config = dict(
    model='self-supervised image encoder',
    crop_scale_min=0.3,
    horizontal_flip=True,
    method='simclr',
    hidden_act='gelu',
    fused_qkv=False,
    moe='top_k',
    depths=[4, 4, 4],
    projector_hidden_layers=2,
    optimizer='nadamw',
    beta1=0.9,
    lr_schedule='cosine',
    final_lr_fraction=0,
    warmup_steps=920,
)
Rows from block 9 of a small self-supervised image encoder, named by matrix and row number. Rows with one number within an expert belong to one neuron, the router's apart. Each number is 200 + 40 x the weight over its row's rms, rounded and kept within 0 to 999. All counts start at 0.
Before each expert's rows are labels from the 100 images, of 14848, where the router gives the expert most weight on average: "top examples" is what is common among them; "peak at" is the part of the image that holds the peak. Only what is clearly more common there than usual is listed. The data: close-ups of made-up surfaces with and without defects.
# router: router (model.blocks.9.mlp.router.weight, 32x192), inputs 0-38
# up: expert up (model.blocks.9.mlp.up, 32x96x192), inputs 0-38
# down: expert down (model.blocks.9.mlp.down, 32x192x96, transposed), outputs 0-38

# expert 6
top examples: circuit traces
peak at: bottom left
router.6,165,215,200,149,166,303,153,230,170,170,123,223,132,194,195,228,189,233,200,173,204,235,211,128,258,203,216,143,165,235,251,216,233,149,215,228,184,177,182
up.0,156,212,233,159,234,282,257,101,230,173,160,293,207,200,179,139,254,193,165,223,253,210,196,210,154,208,170,230,167,182,178,144,193,193,211,232,181,253,217
down.0,227,276,182,223,118,205,242,242,215,250,220,179,159,158,178,185,161,249,145,187,187,215,164,214,269,214,240,181,210,257,215,185,158,164,243,186,212,139,158
up.1,200,182,165,200,190,237,254,197,203,264,241,143,170,151,207,151,164,222,212,254,156,184,182,174,205,181,187,172,257,226,174,231,233,201,294,169,157,187,243
down.1,249,259,143,222,218,170,176,277,171,269,206,203,166,176,172,197,225,210,132,281,185,205,133,230,185,168,214,191,189,179,192,197,190,200,189,165,188,211,196
up.2,225,124,222,175,208,188,236,171,283,136,184,242,239,220,148,114,261,125,189,235,229,159,246,197,168,192,173,120,200,160,183,179,238,214,154,226,209,193,222
down.2,239,250,152,185,200,259,136,146,221,230,234,188,194,238,214,232,249,209,203,186,178,241,231,182,160,208,145,269,230,130,184,149,189,237,196,232,180,251,186
up.3,140,212,208,166,269,255,193,95,194,160,182,243,193,260,177,163,256,153,135,215,245,215,240,168,163,175,205,206,198,174,196,177,231,204,191,215,207,209,202
down.3,202,265,197,205,138,176,244,275,203,236,224,191,190,186,246,219,163,236,178,223,216,210,144,251,249,226,250,203,179,276,242,228,189,171,216,160,173,164,118
up.4,244,169,263,245,262,154,194,165,267,211,225,263,231,183,161,245,237,133,180,140,190,265,228,300,179,171,207,177,219,175,185,220,212,223,222,219,194,231,222
down.4,224,231,226,221,191,192,149,167,146,196,251,232,248,224,210,238,169,178,192,172,107,278,139,208,206,205,228,184,232,227,176,226,170,228,170,153,222,255,189
up.5,167,225,214,150,288,217,200,140,212,184,162,227,207,208,195,156,242,186,176,200,216,226,191,191,168,191,202,205,199,184,149,176,230,184,186,245,208,209,176
down.5,228,234,176,181,130,166,249,277,208,241,253,181,189,167,181,207,173,246,179,208,186,193,135,246,256,200,254,207,168,252,226,208,231,162,253,181,185,150,137
up.6,206,207,213,201,179,234,294,207,190,174,154,215,213,110,234,278,135,159,240,104,252,230,198,181,248,185,217,140,165,160,174,222,250,208,203,250,208,189,212
down.6,235,145,153,222,194,191,199,250,232,203,185,141,231,194,253,216,183,129,198,261,175,153,285,276,200,162,244,204,189,207,217,131,201,222,228,231,212,239,174
up.7,156,244,202,152,225,191,156,171,159,115,137,244,200,260,224,247,232,193,152,235,187,238,201,216,220,288,337,248,177,233,223,132,169,199,177,136,206,188,158
down.7,131,117,246,219,245,155,228,190,245,203,182,166,216,178,258,211,173,163,296,206,202,192,237,170,145,170,195,207,255,142,212,204,222,176,212,189,196,196,210

# expert 3
top examples: tiles; scratch
peak at: top left; bottom left
router.3,184,185,194,272,146,135,185,232,225,197,263,200,266,200,193,253,158,209,142,214,165,152,131,229,190,198,211,262,213,139,200,237,117,207,165,163,158,140,187
up.0,246,129,244,204,185,133,190,268,197,227,235,211,188,165,144,219,205,213,173,158,177,141,160,246,226,168,130,134,242,160,187,171,244,168,255,297,193,268,282
down.0,195,175,201,230,169,193,158,279,188,213,198,194,159,199,216,304,135,141,229,210,217,210,275,208,235,113,243,209,253,124,195,180,222,218,202,252,226,282,236
up.1,256,118,198,163,202,207,172,172,235,224,193,185,175,152,182,215,147,205,262,181,203,156,176,131,262,138,116,198,223,166,215,214,256,135,249,319,275,230,256
down.1,141,156,243,206,246,167,243,234,201,173,218,164,164,189,173,291,172,151,194,207,223,257,224,220,129,175,231,212,172,156,184,174,175,214,214,195,134,211,93
up.2,226,208,197,190,181,209,171,227,182,229,159,155,118,185,163,205,200,273,239,198,177,119,221,222,324,209,154,215,209,164,239,192,229,119,211,252,234,185,124
down.2,174,208,291,135,205,222,148,222,218,160,185,191,224,247,220,195,171,140,263,219,201,215,246,218,145,175,287,205,192,228,140,266,165,248,193,232,213,232,216
up.3,187,273,177,242,169,180,106,239,132,236,196,188,193,235,270,224,195,186,215,225,170,160,186,173,240,195,209,210,198,192,263,229,162,238,191,96,169,168,142
down.3,167,202,208,185,194,265,205,184,179,195,208,254,245,232,214,117,235,193,211,206,253,222,222,194,222,213,252,161,208,209,172,267,243,246,193,213,199,175,193
up.4,199,238,259,218,175,217,211,201,153,221,249,214,230,228,212,220,201,149,176,218,212,214,161,213,151,211,195,193,255,207,196,268,168,249,233,134,133,211,233
down.4,252,207,139,253,201,268,152,198,180,236,146,208,159,175,194,167,264,246,144,235,204,192,222,202,265,206,163,148,226,134,198,193,196,185,176,296,239,189,157
up.5,116,210,184,201,287,219,189,180,205,146,172,226,166,237,160,130,220,172,188,197,247,234,252,225,133,245,162,192,205,257,136,139,273,173,199,197,269,191,183
down.5,237,225,189,237,155,234,179,217,230,129,182,112,220,209,180,230,239,180,184,257,236,283,170,216,175,195,141,158,182,160,197,155,189,237,198,170,173,251,162
up.6,268,170,199,209,202,202,263,211,197,210,170,223,160,195,229,189,192,205,190,119,181,198,234,210,220,190,283,181,172,183,225,217,224,227,203,236,198,186,161
down.6,179,216,204,194,181,220,198,221,163,152,181,160,174,226,251,193,162,179,184,175,216,192,202,202,261,168,205,188,219,174,177,269,258,218,135,222,242,154,268
up.7,255,191,218,165,217,168,182,204,232,188,135,230,108,173,224,192,196,221,271,170,218,177,175,166,240,172,218,149,163,216,219,168,259,211,193,242,324,195,196
down.7,252,202,171,204,200,146,172,205,249,188,169,263,183,132,189,190,218,212,181,211,218,142,127,177,197,163,158,195,215,265,182,139,226,207,220,190,305,191,187

# expert 19
top examples: specks; carpet
peak at: centre
router.19,228,229,174,161,225,231,194,195,176,186,154,208,136,187,212,171,212,222,230,123,262,146,230,227,267,220,138,204,175,191,247,129,272,201,239,221,189,145,175
up.0,170,176,173,167,216,175,152,235,213,167,218,247,214,198,233,202,250,152,188,202,209,253,222,223,161,216,176,247,195,214,321,173,187,162,212,203,178,152,182
down.0,242,177,204,179,204,216,277,151,261,119,189,201,224,143,119,170,260,239,229,256,271,167,194,213,218,248,233,201,182,192,175,214,267,237,177,226,214,294,257
up.1,205,243,199,200,198,251,139,158,129,230,251,236,182,283,136,127,195,233,206,298,177,186,251,187,184,253,174,205,184,245,245,209,178,141,184,196,208,147,175
down.1,204,178,221,221,181,181,239,239,291,149,168,170,203,161,174,244,208,226,247,153,225,149,182,183,223,225,240,99,170,182,166,257,278,241,189,211,158,229,248
up.2,266,153,242,205,195,161,209,158,233,153,152,247,237,160,240,217,217,148,215,170,196,222,185,222,225,209,260,218,192,122,248,221,202,215,225,219,190,203,279
down.2,217,201,165,248,165,240,169,256,236,98,196,142,132,170,145,203,213,241,169,244,227,121,164,150,192,224,174,139,230,194,169,218,201,120,191,267,269,126,203
up.3,173,190,235,182,198,203,217,207,222,186,157,274,213,213,208,209,200,220,164,259,229,213,178,213,107,200,190,260,220,185,236,130,190,188,163,259,193,140,239
down.3,194,219,159,219,239,210,268,136,236,214,199,265,223,154,207,216,207,226,228,183,227,224,282,199,217,224,177,99,136,194,209,186,181,222,208,150,141,176,229
up.4,182,180,159,171,182,166,70,215,129,259,262,237,182,249,161,188,213,235,190,250,122,166,192,179,203,177,201,175,201,210,234,140,168,109,213,167,284,188,177
down.4,255,196,195,224,170,269,249,190,214,185,194,191,185,139,220,232,190,113,231,208,241,158,234,193,214,195,157,102,182,163,136,246,271,271,172,141,150,231,255
up.5,170,178,237,230,191,150,139,176,207,182,193,177,249,239,124,208,158,145,141,275,202,262,202,184,125,209,164,233,246,215,149,214,141,158,197,270,214,216,189
down.5,240,240,230,174,122,140,162,279,196,136,147,245,155,268,186,195,258,122,131,262,123,230,234,142,236,221,195,210,191,175,148,158,214,193,203,204,197,97,191
up.6,253,188,231,177,220,133,231,159,245,167,138,253,209,139,242,220,219,156,225,198,216,208,216,199,244,237,185,163,231,154,241,245,199,259,162,232,174,222,241
down.6,221,199,269,149,232,155,258,191,234,228,118,200,253,207,228,169,233,165,242,244,213,183,250,210,230,256,173,173,160,208,248,217,273,277,185,107,101,222,237
up.7,128,173,266,212,246,155,192,172,136,238,201,239,278,221,251,226,220,192,176,168,162,243,217,216,187,212,245,237,198,217,152,179,173,237,173,231,269,277,233
down.7,236,165,200,240,189,209,228,281,160,237,259,159,147,222,211,234,145,198,248,215,99,180,207,161,202,186,232,272,163,253,233,178,180,224,253,159,236,158,176

# expert 7
top examples: leather; no defect; defect: none
peak at: centre
router.7,179,215,182,109,141,246,173,208,151,203,182,199,166,209,160,177,255,184,227,272,234,177,147,181,221,268,167,200,267,255,211,203,203,196,204,175,95,230,159
up.0,122,204,179,188,228,247,173,244,87,214,191,281,192,246,193,208,204,193,219,213,229,180,193,224,228,189,124,232,211,238,167,176,178,137,146,227,170,118,211
down.0,217,253,176,158,189,176,195,197,238,185,222,231,183,136,181,232,220,151,180,223,185,122,257,155,199,198,285,224,237,187,282,208,187,125,192,165,223,277,213
up.1,287,201,183,198,129,148,234,119,238,239,221,217,243,208,164,138,244,130,259,216,181,207,141,210,201,220,292,129,222,206,240,211,191,264,234,160,221,285,198
down.1,238,198,211,216,167,209,189,193,142,222,172,191,244,121,183,277,149,224,189,200,196,168,236,186,245,267,145,192,272,251,191,160,238,204,200,191,255,198,162
up.2,272,207,172,181,194,127,189,130,213,273,266,129,231,195,187,148,238,150,219,253,143,191,200,244,203,221,251,173,183,208,173,139,224,217,228,106,223,273,162
down.2,263,179,197,248,191,174,229,159,165,264,259,198,186,133,183,257,177,220,207,235,190,141,222,243,254,210,264,118,273,228,181,162,248,233,195,132,256,274,205
up.3,252,176,202,183,163,196,264,136,272,101,91,160,229,215,218,186,210,148,218,217,202,250,208,185,226,265,254,190,214,205,195,243,214,276,231,179,167,226,293
down.3,288,170,309,197,186,239,230,153,253,168,131,184,222,117,181,220,219,200,224,245,220,179,188,191,206,193,270,155,192,172,160,232,243,224,210,166,142,246,238
up.4,221,234,156,179,197,254,103,254,128,212,176,250,176,177,190,202,255,271,253,186,193,102,240,226,294,162,110,210,247,218,235,221,225,160,238,195,207,187,177
down.4,138,238,150,183,180,174,190,193,217,250,283,205,196,176,172,205,223,170,233,225,194,185,205,216,211,182,244,228,220,218,224,192,209,152,217,140,195,218,205
up.5,267,221,184,226,241,192,193,215,168,286,231,191,163,220,169,168,211,216,223,189,150,179,204,225,223,197,175,160,237,198,223,149,236,144,248,138,194,182,144
down.5,234,241,173,153,209,160,169,146,197,228,224,189,193,123,125,228,189,178,215,239,202,160,204,170,261,200,295,160,230,251,131,200,252,190,200,195,188,249,254
up.6,257,219,209,193,164,175,270,115,236,103,148,190,226,192,208,184,245,140,209,232,217,259,177,196,213,271,265,178,188,143,207,250,165,282,191,179,144,211,260
down.6,216,142,289,234,222,261,277,172,206,204,74,200,249,95,181,208,135,158,149,203,269,204,168,283,222,246,240,143,192,180,183,228,262,218,211,197,179,216,228
up.7,144,203,135,210,223,291,201,204,103,191,196,317,199,186,201,173,151,243,198,158,201,167,245,187,245,210,149,161,252,251,197,161,198,166,157,224,237,242,183
down.7,202,266,203,227,219,161,190,178,164,168,269,248,194,176,148,231,256,180,196,230,164,166,210,210,238,212,227,240,234,215,213,186,191,142,146,198,240,235,122